config = dict(
    image_size=48,
    crop_scale_min=1,
    num_classes=12,
    norm_position='pre',
    head_dim=32,
    qk_norm=False,
    am_softmax_margin=0.2,
    init='torch_default',
    beta2=0.95,
    eps=1e-06,
    warmup_steps=760,
)
Rows from block 4 of a small image embedding model, named by matrix and row number. Rows with one number belong to one neuron. Each number is 128 + 24 x the weight over its row's rms, rounded and kept within 0 to 255. All counts start at 0. After the name is the row's rms in percent of the matrix's.
Before each neuron's rows are labels from the 100 images, of 14848, where the neuron reaches its highest value: "top examples" is what is common among them; "colour at peak" is the nearest of a few named colours to the mean colour under the peak. Only what is clearly more common there than usual is listed. The data: coloured fractals of 300 iterated function systems on busy backdrops. In brackets: how many of the 100.
# fc1: MLP up (model.blocks.4.mlp.fc1.weight, 384x128), inputs 0-127
# fc2: MLP down (model.blocks.4.mlp.fc2.weight, 128x384, transposed), outputs 0-127

top examples: grey (89)
colour at peak: black (67)
fc1.166 269 [167 156 142 165 112 137 146 127 133 120 139 121 132 143 166 147  87 149 128  88 171 115 158 152 154 144 118 171 122 102  98 168  90 158 158 131 118 105 165 122 107 134 140 125 138 108 158 113  92 133 151 107  94 161 152 126  93 125 118 161 143 106 157 109 127 154 107 138 101  85 156 146 151 130 158 130  97 121 101 167 101 136 100 146 164 135 160 113 102  99 141 141 100  88 173 154  96 100  93 137 129 129 104 111 138 156 157 111 139 140 135 157  99 155 107 132  90 122 168 168 130 137 113 107 125 142 118 153]
fc2.166 308 [111  83 151 105 160  88 107 119 112 164 137 144 118  80 115 100 142  96 112 138 118 167  99 103  97 112 119 108 114 160 162 104 146 109  81 176 173 105 136 125 161 152 144 121 108 131 127 163 160 146 111 135 127  92 134 145 161 115 118 101 168 135  94 143 150 116 151 116 166 143 123 110  95 120  98 165 137 128 138 104 129 108 143  96 129 133  93 150 165 165 107 110 125 123 144 103 154 174 166  97 146 132 135 143 137 150 109 122 113  96 123 123 166 113 169 127 130 165 115 102 128 152 147 157 137 109 126  86]

top examples: black (64); dense (38)
colour at peak: grey (60)
fc1.131 210 [ 97 111 106 105 126 117 116 149 136 121 111 134 136 123  97 125 154 115 134 180  79 133  96 106 111 108 142  70 133 161 140  95 155 112 135 110 141 151  94 142 146 133  93 124 151 133 112 128 155  99 107 160 196 113 111 118 156 142 128  94 123 149 112 147 147 106 158 127 140 167  86 101 109 141  97 125 151 142 155 113 131 128 149  96 127 115 117 148 151 161 113 106 176 147  89 110 162 147 154 126  89 121 147 175 106 114  99 133 132 104 126  98 156 123 156 102 165 132  90  87  98 114 162 151 115 117 121 108]
fc2.131 249 [101 112 141 121 143 113 102 112  76 146 182 125 105 106 117 140 145 123 147 177  93 165 112 118  89 120 103  83  94 136 142 115 152 113 113 136 138 122  74 116 130 127 115 104  95  60 109 143 145 146 134 139 152 107 134 134 147 133 129 115  83 136  94 152 138 147 135 105 145 140 104 115 108 151 129 160 143  59 157 109 133 155 161 117  93 116 108 141 142 129 151 130 143 153  87 118 151 136 142 108 122 171 138 130 101 105 109  85 133 122 102  90 136 188 133 116 150 136 118 104 115 149 131 142 155  99 117 104]

top examples: black (67); green (26)
colour at peak: grey (67)
fc1.101 104 [157 126 116 142 155 120 115 150  88 158 135  73 115 100 168 150 121 117 138 134 148 130 100 114 102 115 101 124  93  91  99  94 158  80 148  98 110  89 115 118 120 161 157  76  78  80 147 151 150 143 146  82 126 115 145 159 119 120 121  96 123 126 139 155 104 123 146 131 128 127 152 133 123 144 165 132 124  90 105 139 140 122 126 146 131  83 142 144 128 141 170 126 128 123 111 158 121 154 165  96 125 188  98 115 121 122 134 109  82 155 151 137 120 178 131 107 100 117 145 109 149 131 128 133 165 111  98 123]
fc2.101 102 [152 139 159 135 134 107 120 128 183 155  83  83 178 130 126 125 109 131 146 106 146 102 133 161 162 136 130 164 136  98 125  92 125 104 107 113 137 155 133 112 110 169 166 131 144 195 148 110 128 127 122  92 139 156  94 158 119 125 111 141 105  95 141 121  66 126 148 164 126 129 165 151 106 152 143 135 122 178 106 140 139 111 115 147 106 122 154  98 119 131 125 139 105  89 130 140 105 127 141 152 127  95 106 134 154 155 125 143  84 146 129 184 126  89 117 116  84 117 113 151 159 120 139  84 121 126 119 120]

top examples: brown (80)
colour at peak: white (32)
fc1.225 148 [120 159 112 149  96 169 161  96 151  97 119 153 130 152 153 144 114 151 106 111 120 108 162 100 151 122 140 165 135 116 101 157 123 161 153 144 100 138 142 162 110  97 134 141 134 148 166  93 111 124 154 145 101 140 132 114  79 147 122 161 117 142 134  91 163 105  81 103 105  95 128 140 171 101 132 103 113 146 116 125 114 159 112 165 113 173 154 130 110 108 123 140 119 124 157 142 120 110 103 136 149 106 118 108 111 111 153 152 192 123 140  98 102 112 105 119 154 132 166 132 101 116 120 126 101 176 163 179]
fc2.225 161 [135 149 122 148  98 174 170 132 110  90 144 142  99 168 136 156 126 144 122 137 127 114 151 130 121 140 139 118 131 124 114 173 107 176 161 128  99 135 136 151 109  89 106 152 111  76 140 110  98  96 155 132 105 138 139 101 101 125 143 153 145 140 136  88 148 141  93 117 101 101 117 129 163 116 148  89 118  70 130 139 119 155 122 152 148 160 144 118 101 116 152 145 136 142 151 147 114  98  96 144 150 119 120 110 115 101 141 133 180 114 128 107  91 165 101 148 141 125 182 135  98 101  97 127  88 166 160 162]

top examples: pink (94)
colour at peak: grey (58)
fc1.156 142 [157 125 149 127  98 111  85 101 124 166 143 132 151 128 121 129  94  95  98 153 159 157  87 131 135 119 110 149 129 116 150  99 164 101 110 140 151 111 170 158 144 153 149  98 162 121 163 130 163 170 112 118 127 123 161 160  90 154  98  86 147 111 140 142 108  95 162 127 147 117 157 112 115 104 104 163 119 120 105 140 108 113 118 161 130 124 174 109 152 138 107  98 129  77 171 130 126 154 153 150 173 141 100 126 111 181 116 112 102 124 145 105 132 152 157  93 101 124 124 126 111 111 156 137 165 111 115 120]
fc2.156 168 [155 126 144 126 138  93  88 134 129 153 139  99 160 113 146 128 105 108 114 126 153 135  95 150 136  91 113 145 124 117 132  87 147  82 111 111 144 147 130 118 142 185 159  95 157 136 160 127 151 158  82  95 139 140 130 163 134 145  75  92 119  89 143 142  96 120 173 168 148 124 146 133 112 151 129 158 124 156  99 133 103 103 114 127 121 103 137 107 129 131 125 100 108  81 131 123 116 145 152 130 110 152 105 154 148 167 113 120  74 135 147 157 138 134 143  95  90 120  85 135 152 134 166 131 163  98  80 117]

top examples: green (56); teal (44)
colour at peak: green (54)
fc1.226 227 [172 158 146 132 104 118 122 131 155 117 102 125 146 149 146 148  83 121 100  90 174 117 109 139 167 103 142 158 156 107 129 127 131 114 134 117 123 114 150 141 121 164 163 127 153 148 178  88 130 131 110  95 110 156 123 143  98 161  98 117 141  92 170 114 101 119 147 165 135  94 170 146 144 137 150 117 119 148  90 144  94 118  90 165 143 115 175 107 110 106 116 103  85  81 141 156 115 116 130 172 129 117 101 131 144 156 135 139 111 145 158 171 105 111 115 103  81  93 125 152 146 127 141 120 119 131 109 145]
fc2.226 248 [ 86 116 131 130 139 139 134 130  85 125 153 141  91 128 103 141 174 121 143 167  78 157 124 110  88 134 106  80 105 149 148 140 128 140 127 153 129 142  92 132 129  99 101 136  99  74 102 142 136 115 149 162 149 108 127  96 140 123 145 125 112 165  98 136 154 145 119  89 139 154  78 107 125 134 120 126 141  67 172 103 155 149 162 114 108 133 102 134 146 140 148 147 158 177 103 117 169 136 132 113 122 147 153 136 102  91 119 105 155 114  98  77 133 150 138 138 178 146 133  99 104 142 117 144 125 123 153 120]

top examples: orange (56); brown (26)
colour at peak: brown (52)
fc1.371 063 [112 129 126 119  94 117 174 125 108 123 128 108 136 151 157 118 116 115  88 152 153 135 157 147 126 127 100 134 145 119 109 182 132 120 161 107  75 139 124 140 156 138 151 133 127 114 117  74 104 132 150 154 145 112 141 127 100 149 147  97 136 162 133 118 108 114 159 142 135  82 141 142 124 123 157 134 163 103 102 106 101 116 114 187 147  83 179 168 150  96 138 138  93  90  86 127 112 119  73 142 101 160  96 111 136 155 113 161 128 145 116 116 113 110 116  92 167 125  93 132 114 147  96  97 153 134 129 133]
fc2.371 064 [137 140 184 148 118 151 133 167 166 125  96 132 162 141 120 124 126 112 129 126 136  94 123 152 166 139 199 154 173 130 138 138 122 141 120  83 126 171 110 113 148 140 126 139 161 148 149 122 116  78 121 116 119 144 113 139 112 135 124 132 141 103 157  71 122 101 112 178 112 133 147 141 144 159 117  89 135 141 114 106 109 103 112 131 137 118 151  97 110 139 131  87 130 100 117 109 119 118 114 134  92  83 131 160 131 122 121 154 127 108 146 183 116 106 119 127 112 129 111 137 176  53 122 106  86 159 123 137]

top examples: black (85)
colour at peak: grey (67)
fc1.222 120 [151 136 111 141 146 118 147 110 124 159 124 105 105 109 132 123 115 171 137  94 140 125 175 129 156 186 119 156 123 135  92 153  88 135 120 136 116 113 161 109 112 102 118 124 129 126  90 130  86 139 169 110 109 130 152  97 133  77 157 160 125 155 100  99 106 123 115  94 112  96 150 170 143  96 166 134  70 134 140 170 141 132 141 102 129 122 144 150  97  91 134 159 100 135 133 155  88 126 127  85 163 131 125 103 158 145 157 127 131 152  96 119 143 130 111 153 124 140 152 183 113 143  98 106 109 150 158 121]
fc2.222 136 [121 141 151 100 127 118  98 113  89 132 190 124 137 131 129 172 128 114 122 185 116 173 105 146 109 103  98 103 109 117 134 123 155 117 130 148 127 128 102 136 134 125 116  92 121  61 131 116 148 151 128 112 157 128 151 130 121 160 113 112 109 112 134 144 116 135 152 125 149 118 102  87 111 182 137 155 152  58 139 121 111 148 133 150 117 108 139 111 121 125 156 118 138 141 120 122 153 120 140 149 143 176 106 140  89 105  99  78 132 147 113  95 110 192 122  88 138  91 112 112 124 157 139 162 151  93 102 121]

top examples: black (100)
colour at peak: grey (87)
fc1.380 220 [112 122 121 119  90 148 163 143 161  95  98 168 142 159 102 123 154  91 112 132 100 110 118 102 142 120 165 145 154 165 165 157 131 176 135 125 109 158 156 160 169 111  90 141 149 139 142 103 134 105 107 155 123 110 115 105 116 160 144  93 155 167 116  94 175  99 151 120 136 130 112  98 155 117 103 112 160 155 162  93 140 113 122 124 149 146 114 159 130 150 102 102 156 144 154 106 168 129 124 143 147 107 130 159 113 122  94 141 153  95 165 140 120 112 131 122 154 147 139  95 113 101 153 163  93 160 145 149]
fc2.380 226 [109 127 135 121 128 125 108 108  73 137 190 113 120 119 128 151 133 139 141 160 101 152 117 132  94 118  81  96  95 120 121 110 146 108 131 133 124 122  55 123 114 124 106 103 111  47 109 126 131 147 131 129 131 126 119 131 135 135 127 117  69 123 108 140 106 143 132 126 127 126 119 124 117 153 137 156 125  52 145 122 130 164 162 131  78 102 129 122 122 106 156 125 146 149  81 128 126 123 125 117 110 174 129 114 106 100 115  72 134 150 117 101 121 196 115 115 137 107 140 117 120 153 131 129 164  96 112 113]

top examples: yellow (72); brown (25)
colour at peak: brown (55)
fc1.57 137 [151 107 129 120 132  85 105 144 135 133 123 146 155 111 130 106 137 113 104 105 151 137  95 112 143 129 138 136 147 164 143  97 115 112 112 164 146 103 129 105 144 179 163 112 135 136 135 137 178 119  83 110 154 111 123 147 140 115  99 111 179 107 132 145 125 125 166 151 165 127 124 143 105 136 117 136 141 146 105 100 118  98 120 103 179 109 114 119 146 172  99 105 136  87 167 108 137 173 152 127  99 130 108 177 167 159 128 123  84 108 138 165 163 114 185 119  96 132 105 110 139 137 169 138 113 100 103  95]
fc2.57 153 [140 152 136 167 127 153 168 147 137 113 116 121 102 149 145 148 109 154 142  98 141 100 149 152 137 155 142 126 146 111  98 153  96 162 151 107  99 155 144 125  95  99 103 158 117 108 115 135  92  99 167 141 101 151 133 105 111 112 156 153 137 138 138  89 120 151  91 117  95 113 132 151 160 119 168  99 120  95 134 159 132 162 135 136 140 166 142 134  99 100 156 150 123 148 142 161  98  88  93 124 169 108 139 102 130 118 162 141 161 115 112 120  99 143  93 155 127 118 154 154  90  92  93 112  95 170 163 160]

top examples: pink (40); grey (29)
colour at peak: brown (66)
fc1.41 083 [124 119  30  88 101 149 173 107 125 104 118 150  79 117 148 118  98 119 116 144 137 123 129 151  82 145 104 135 102 118 123 147  94 163 155 133 117 136 149 153 129 107 118 167 167 134 150 103 112 110 160 158 103 110 115 125 137 135 127 121 150 175 109 144 139 147 129 116 113 115 117 111 174  96 123 105 135 142 155 132 160 126 109 136 117 135 122 101 126 123 112 127  96 149 170 153 106  95 102 149 133 111 126 141 107 116 150 113 166 152 161  72 112 123 122 140 128 168 130 122  53 152 133 122 120 139 146 126]
fc2.41 108 [107 133 131 154 117 136 134 137  90 114 196 134 147 145 113 131 135 136 129 142 102 117 135 142 135 145 135 123 121 124 116 129 126 131 136  77 106 147  61 132 146 115  82 133 141  32  97 122 114  96 138 146 145 141  88 123 126 131 150 119  97 125 132 112 107 123 124 139 105 146 126 143 130 141 132 120 152  43 153 107 132 131 129 142 106 118 140 126 115 128 135  99 175 145  83 114 124 104 121 131  82 161 129 145  89  93 125  95 138 131 135 115 113 212 113 113 140 103 124 123 164 108 115 113 131 136 124 132]

top examples: orange (77)
colour at peak: brown (55)
fc1.195 073 [134 142 103  92 144 166 102 158 109 131 105 132 161 115 141 118 114 153 105 143 110 162 145 142 106 124 103 132 146  97 136 134  91 148 170 152 132 167 122 166 138 146 125 127 129  98 137 105 150  91 118 154 162 193 154  92  99 124 133 144 130 159 182 125 103 145 159 163 132 125  83 120 134 120 145 102  84 107 104 141 133 154  89 149 121 146 172  84  96 139 146 129 168 102  98 143 136  71 117 120  99 129 149 132  97 142  96 130 154 147 114 125  80 119 115 122 114 135 124 116 136 154 109 108 147 153 133 161]
fc2.195 057 [139 127 128 118 178  99 131 166 113 174 129  94 120  83 101 114 112 149 159 106 152 125 140 122 132 130  94 125  86 125 112 121 108 124 101 150 171 169 166  87 117 168 137 112 136 151 126 172 113 152 109  89 125 142 102 152 147 100 106 167 163 100 144  98 132 155 124 165 111 133 126 120  94 158 138 158 173 107 113 134 113  94 119 109 147 134 138 103  91 150 135 149 132 107 141 123 114 104 120 100  90 117 126 133 164 167 150  99 106  88 137 170 160 137 119 142 105 122  78 139 107 133 113 105 145 112 110 107]

top examples: black (81)
colour at peak: grey (55)
fc1.31 168 [147 151 151 145 164 124 103 139 101 152 151  96 111 104 155 137 101 154 155 101 156 158 160 167 107 150 106 131 117  92  96 109 107 102 147 132 123 120 105  85 104 147 139 112 138  89 116 140 113 147 132 104 122 150 129 138 129  98 110 160 105  73 161 157  88 158 107 137 107 144 161 143 147 127 161 146 108  87 105 158  95  87  99 125 111  95 145 107 118  95 146 134 107 113 122 150 108  96 113 126  85 145 127 111 134 119 141  97 112 151 115 139  93 170  90 141 115  95 105 150 141 144 119  83 152 105  87 141]
fc2.31 193 [115 131 149 109  97 123 107 104 104 116 193 174 141 137 100 129 154 101  93 160 108 168  95 107 120 100 130 120 136 157 161 136 151 124 124 151 131 111 136 162 173 133 110 122 130  61 154 113 159 126 111 143 120 100 146 137 114 155 105  96 157 133 125 134 169 105 140 125 157 134  92  88 135 138  97 138 163  79 147  87 108 117 132 137 156 125 127 140 149 159 103 100 154 131 154  89 168 146 144 146 139 164 124 155  94 124 102 114 133 103 139 105 130 177 149 110 151 126 132  87 112 134 148 162 130 110 117 123]

top examples: grey (99)
colour at peak: brown (81)
fc1.345 156 [ 90 116 121 138 151  95 134 137 120 148 108 134 121  95 112  89 158 108 173 135  80 135 130 106  93 167 151  92 107 136 143  90 128 107 117 111 160 131  78  72 139 131  96 136 121 134 104 134 152 129 143 164 132 106  77 141 166 104 172 112 121 134  97 140 120 127 121  98 147 164 135 156  98 134 117 146 143 155 172  98 139 138 146 117  95 132 114 151 155 141  99 106 153 149  81  96 153 152 153  95 112 119 142 124 135 128 113 145 114 136 111 156 149  97 134 146 158 154 106  96 103 118 116 101 124 109 166  87]
fc2.345 185 [ 84  96 117 111 122 135 131 125 103 115 157 156 112 124 105 131 168 117 114 157  80 149 113  92  89 120 134  92 132 162 162 126 145 136 115 133 137 122  96 153 146 102  95 142 105  83 102 138 134 106 146 165 128  88 133 110 143 129 135 114 117 154  87 120 162 110 129 100 144 157  83 109 115 122  99 128 149  82 166  93 142 154 161  98 107 129  92 158 151 144 115 125 163 160 112 101 160 152 135 113 102 129 159 142  95  91 104 132 160 120 128  86 142 153 155 122 169 170 143  93 110 119 126 156 115 125 142 106]

top examples: black (60); white (29)
colour at peak: grey (61)
fc1.137 087 [168 154 131 101 137 131 144 113 112 112 123 131 114 124 193 141 125 150 135 124 165 131 154 106 100 141 121 156  91 103 131 174 100 134 143 167 135  76 154 114  97 117 127 107  99 149 174 121 112 123 162 101  99 101 147 135 134 143  95 150 149 102 149 143 123 147 108 122 143  98 107 146 151 119 125 147  75 148  93 128 137 164 104 149 163 149 104 111 108 124 131 177  81 118 186 128 118 135 122 107  87 132 158 129 138 160 137 132 143 153 111 119  98 122  90 129  97 146 163 172 119 161 118 125 111 153 144 152]
fc2.137 080 [119 110 174 151 130 114 107 102  80 128 182 147  92 109 131 146 133 118 138 181 105 178 107 103  83 108  83 100 106 133 138 155 136 137 120 167 155 138 121 132 143 153 123 101  64  64 146 135 143 149 118 129 116 103 177 147 131 140 116 125 145 136 114 139 177 153 128 110 156 131  97  99 118 171 135 149 103  69 140 128 119 154 138 119 158 130 101 132 152 157 137 151 114 140 147 131 141 156 130 124 129 151 133 134 103 130 116 119 132 131  82 105 153 175 139 117 153 133 143 113 122 145 127 143 134 114  98  99]

top examples: pink (78)
colour at peak: brown (52)
fc1.123 265 [ 81 102 134 143 149 138 158 124 128 120 125 166  86 126 102 103 168 131 147 115  88 128 144 106 112 151 133 112 129 166 133 158 104 177 123 156 136 145 142 117 138 105  92 162 110 124  95 141 116 107 160 173 128 103 114 105 155 107 153 140 137 158 105 107 156 130 101  93 112 153  92 127 122 121 117 112 149 131 158  92 162 151 165  91 106 164  93 161 141 147 106 128 161 162 134  99 144 124 119  98 142 105 169 144 139 120 133 136 166  93 105 101 142 112 131 159 168 165 138 113 112 135  99 132 106 169 169 126]
fc2.123 306 [168 144 126 113 127 107  96 113 136 146 133  93 166 122 154 141  96 126 113 126 169 136 118 163 153 104 123 156 125  96 120 103 141  99 130 125 134 118 124 121 122 160 160  94 164 150 162 111 141 156  96  80 139 153 142 159 118 145  86 116 123  84 153 149  86 121 157 173 137 112 158 127 122 145 141 150 112 159  88 148  89 100  94 149 118  97 158  81 118 120 139 114  99  84 129 138 114 126 141 152  98 146  86 140 140 155 126 119  94 163 146 156 125 126 124  99  83  95 106 147 155 145 151 129 153 108  89 129]

top examples: pink (100)
colour at peak: brown (63)
fc1.34 219 [100 110 137 135 135 145 171 141 124  98 122 148  94 141  98  98 157 155 147 128  90 119 158 108  99 138 150  93 122 155 104 155  95 167 145 132 127 151 111 118 116  97 107 178 113 136 110 139 101  99 142 165 133 112 103  92 134 107 152 158 144 164 102 106 166 144  96 101  91 149  89 146 132 122 143 101 143 132 148 116 158 140 149  94 134 155  92 137 104 122 120 123 162 171 111 117 142 104  93 104 119 115 172 142 133 101 133 129 173  99 119 137 121 113 112 163 168 146 118 116 114 130  95 121 103 179 177 132]
fc2.34 200 [158 135 152 105 127 106  89 130 133 144 135 129 167 122 138 131 109 111 105 138 152 138 103 142 144  80 132 137 131 116 135 106 157  94 127 116 140 126 140 137 141 172 169  96 150 147 164 115 158 146  81  97 155 138 145 161 124 159  71  96 141 104 148 147 115 100 173 159 143 125 140 105 116 162 123 144 140 162 102 127 103  78 104 137 154  99 145 104 132 149 116  97 110  84 144 118 141 135 141 151 117 146  98 165 128 166 107 135  83 132 153 152 134 123 137  86  96 107  92 128 157 138 170 144 149 107  78 121]

top examples: black (88)
colour at peak: grey (77)
fc1.124 211 [119 120 125 110 122 126 160 136 157  97 103 180 146 138  94 113 151  83 102 108 127 112 121  90 151 106 150 134 146 165 152 144 125 164 108 107 137 144 145 159 166 135 107 155 131 154 150 123 141 102 111 147 120  89  97 131 106 135 135 105 157 147 130  97 181 107 147 112 145 147 129  99 131 118 107 108 172 145 133  90 134 106 108 106 151 144 119 170 155 172 102  81 143 120 160  84 161 159 132 138 149  98 138 165 136 156  93 143 147  98 158 141 138 101 156 124 139 155 121  89 107 101 162 163 106 148 141 126]
fc2.124 221 [117 138  97 126 126 138 128 136  78 129 183 106 119 125 134 147 124 143 152 163 104 132 136 130 102 135 106  93 108 110 109 122 131 117 150  97 105 130  51 111 116 123  99 108 122  47 105 124 112 129 143 129 141 138 105 124 134 139 143 128  76 122 122 140 100 141 115 123 110 120 116 138 139 135 142 139 137  56 134 127 132 168 150 138  86 103 135 124 112 101 154 118 144 160  73 129 112 111 115 114  79 174 122 107 109  94 124  84 133 143 119 105 105 197 108 123 141 108 138 126  89 129 110 120 156 111 113 133]

top examples: pink (55); orange (30)
colour at peak: brown (57)
fc1.374 100 [156 145  83 135 138 129  89 168 136 107 119  96 148 151 155 123 130 126  93 156 152 100 102 140 161 102 120 165 126  85 116  89 142  96 149 112 121 128 128 147 144 156 162 111 152 101 154 115 146 135  95 104 121 173 161 134  87 130 100 122 135 107 161 144  97 105 153 153 127  94 134 154 159 143 122 114 106 125  73 139  97 116  98 155 152 111 154  92 108  90 115 114 112  76 117 165 105 106 135 146  92 134 113 111 120 132 123 140  93 158 141 128 100 144 146 136  79  96 125 130 129 101 113 153 144 114  86 152]
fc2.374 098 [157 140 131 117 143 112 101 151 145 142 102  77 165 118 137 139  89 145 146 109 168 120 122 160 151 124 143 151 131 102 113 114 133 106 120  78 138 165 147 101 120 163 146 114 166 179 140 125 125 127 111  92 143 153 134 160 135 134 100 127 121  97 154 123  89 123 149 186 129 119 162 143 110 164 145 134 132 171  99 158  98 112  98 143 134  98 151  83 114 120 143 135 102  97 119 156  94 120 140 151 104 140 100 151 148 154 127 128  80 166 124 172 133 114 122 117  85 104  91 159 138 103 144 104 137 134  89 124]

top examples: orange (74)
colour at peak: brown (76)
fc1.240 089 [ 93 140 187 152 111 141 108  79 151 158 111 106 136 122 116 144 113 129 145 136 156 147 127 112 131 146 138 122 142 125 106  82 131  80  89  92 100 122  67 105 118 119 134  83 114 123  87 111 118 154 148 122 113 112 152 139 131  83 138 114 114 121  78 171  95 127 133 134 136 132 148 159  99 118 105 111 131 132 133 146 121 118 140 126  59 105 125 140 130  94 139 108 140 151  63 129  87  99 131 115 103 108 108 124 134 127 154 148 119 163 107 143 128 143 132 133 106 107 149 130 169  95 120  97 112 103  78 118]
fc2.240 069 [114 165 146 128 129 153 145 140 101 113 186 118 134 151 115 130 146 103 132 145 126 120 128 187 161 139 133 127 113 112 116 131 121 169 147 115 115 133 128 140 136  88 116 116 161  82 108 133 120 117 127 166 169 147 131 104  88 138 147 134 142 135 159 117 109 129 120 133 118 156 112  91 167 124 126  90 171  69 148 130 142 102 131 145  98 144 166 104 104 143 140 106 146 154 114 118 124  98 120 151 203 169 145 162 105 100 122  84 130 151 136 119  87 179 102 118 142  96 104 133 157 110 115 151 146 122 138 161]

top examples: yellow (70); black (29)
colour at peak: brown (51)
fc1.15 151 [114 125 110 104 102 130 107  64 159 125 108 152 128 147 107 100 147  95  78 130 109 139  90  97 139  80 151 151 158 162 141 113 154 143 101 139 128 113 168 183 156 121 117 143 144 146 171 104 162 101 109 130 138 108 107 154 106 162 115  95 154 134 135 125 156 108 157 146 157 114 110 100 130  99  93 115 149 161 134 114 116 121 111 137 147 126 134 136 146 133 111 122 154  89 176 117 136 154 151 147 150  96  98 156  98 150 115 168 143 110 159 136 140 109 160 112 135 145 122 110 135 125 174 179 122 142 157 136]
fc2.15 164 [141 145 121 101  88 127 122 170 124 108 188 164 144 152 119 157 126 104  99 150 140 154 104 130 140  83 119 141 150 135 140 142 139 136 137 152 123 161 152 166 142 129  96 127 136  55 161  90 145 124 115 119 141 123 144 100  97 176 104 102 157 127 147 117 159 118 141 131 144 125 101  83 140 132 128 130 143  72 113 124 109 121 105 153 176 145 141 120 135 137 140 100 147 117 163 121 142 132 140 167 143 173 102 142  92 119 106 111 152  95 146 106 122 181 135  94 143 104 128 119  95 163 152 167 120 131 124 127]

top examples: teal (69)
colour at peak: cyan (30)
fc1.231 167 [144 153 102  98  97 140 107 146 119  98 136 106 154 139 133 148 143 130 101 144 113 125 130 152 122 103 129 128 122 108 121 111 169 124 164 112 111 176 102 146 119 118 113 126 159  95 167  92 158 110  98 121 153 147 147 120  91 147  94 127  99  90 173 142  90 139 170 160 117 143 109  87 151 132 140 108 145 101  88 118 106  84  96 145 145 101 160  87 112  97 154 132 155 128 113 124 133  85 114 169  74 141 105 154  95 100  99 119 122 141 135 138  92 152 116  92 135  87  89 135 132 108 139 134 138 133 110 148]
fc2.231 186 [149 126 135 119 162  81 108 114 124 182 149 104 150  95 137 116 102 121 130 100 166 137 128 158 145 132 101 152  96 110 118  99 116  96 107 137 169 133 142 100 135 180 167 103 154 155 139 149 137 164 103  98 125 144 114 161 134 120 115 133 134  90 144 143  89 144 144 171 131 120 173 145 114 129 141 171 118 148 105 148 121  88 109 131 132  96 138  98 124 139 133 121 105  94 134 141 107 138 146 122 114 144 116 126 172 180 138 101  81 140 139 185 142 132 128 129  89 112 102 148 171 162 138 108 158 106 104 108]

top examples: yellow (83)
colour at peak: brown (53)
fc1.79 183 [127 117 132 142  96 122 121 100 157 123 104 169 141 151 130 115 151  93  89 122 126 104 106 102 148  97 141 144 169 140 170 103 131 128  83 129 127 103 142 176 166 130 125 156 146 163 138 113 146 115 133 128 139  87 115 145 116 166  98  95 163 147  85  95 146 107 140 140 177  96 133 119  91 135  96 120 134 169 135 109 145 139 124 152 114 127 126 145 149 154 107 105 139 116 171 109 152 174 172 129 161  96 101 160 125 141 123 161 151 139 168 132 152  90 154 125 125 157 141 100 143 104 150 159 105 157 156 124]
fc2.79 219 [127 128 154 101 100 139 113 129 125 105 175 176 120 139 113 126 141  94  91 163 134 167 100 110 118 100 128 132 138 146 161 149 149 138 129 179 126 112 172 169 159 118 121 129 117  95 158 116 157 135 118 131 119 101 163 124 112 153 106 104 175 135 126 125 181 107 138 117 160 120  96  78 144 119  95 126 145 100 123 103 104 109 112 135 175 139 126 133 155 155 106 101 129 118 185  91 165 144 134 146 151 153 116 151  90 131  95 118 149 107 143  96 126 147 150 114 148 131 153  91 105 150 147 181 118 131 133 131]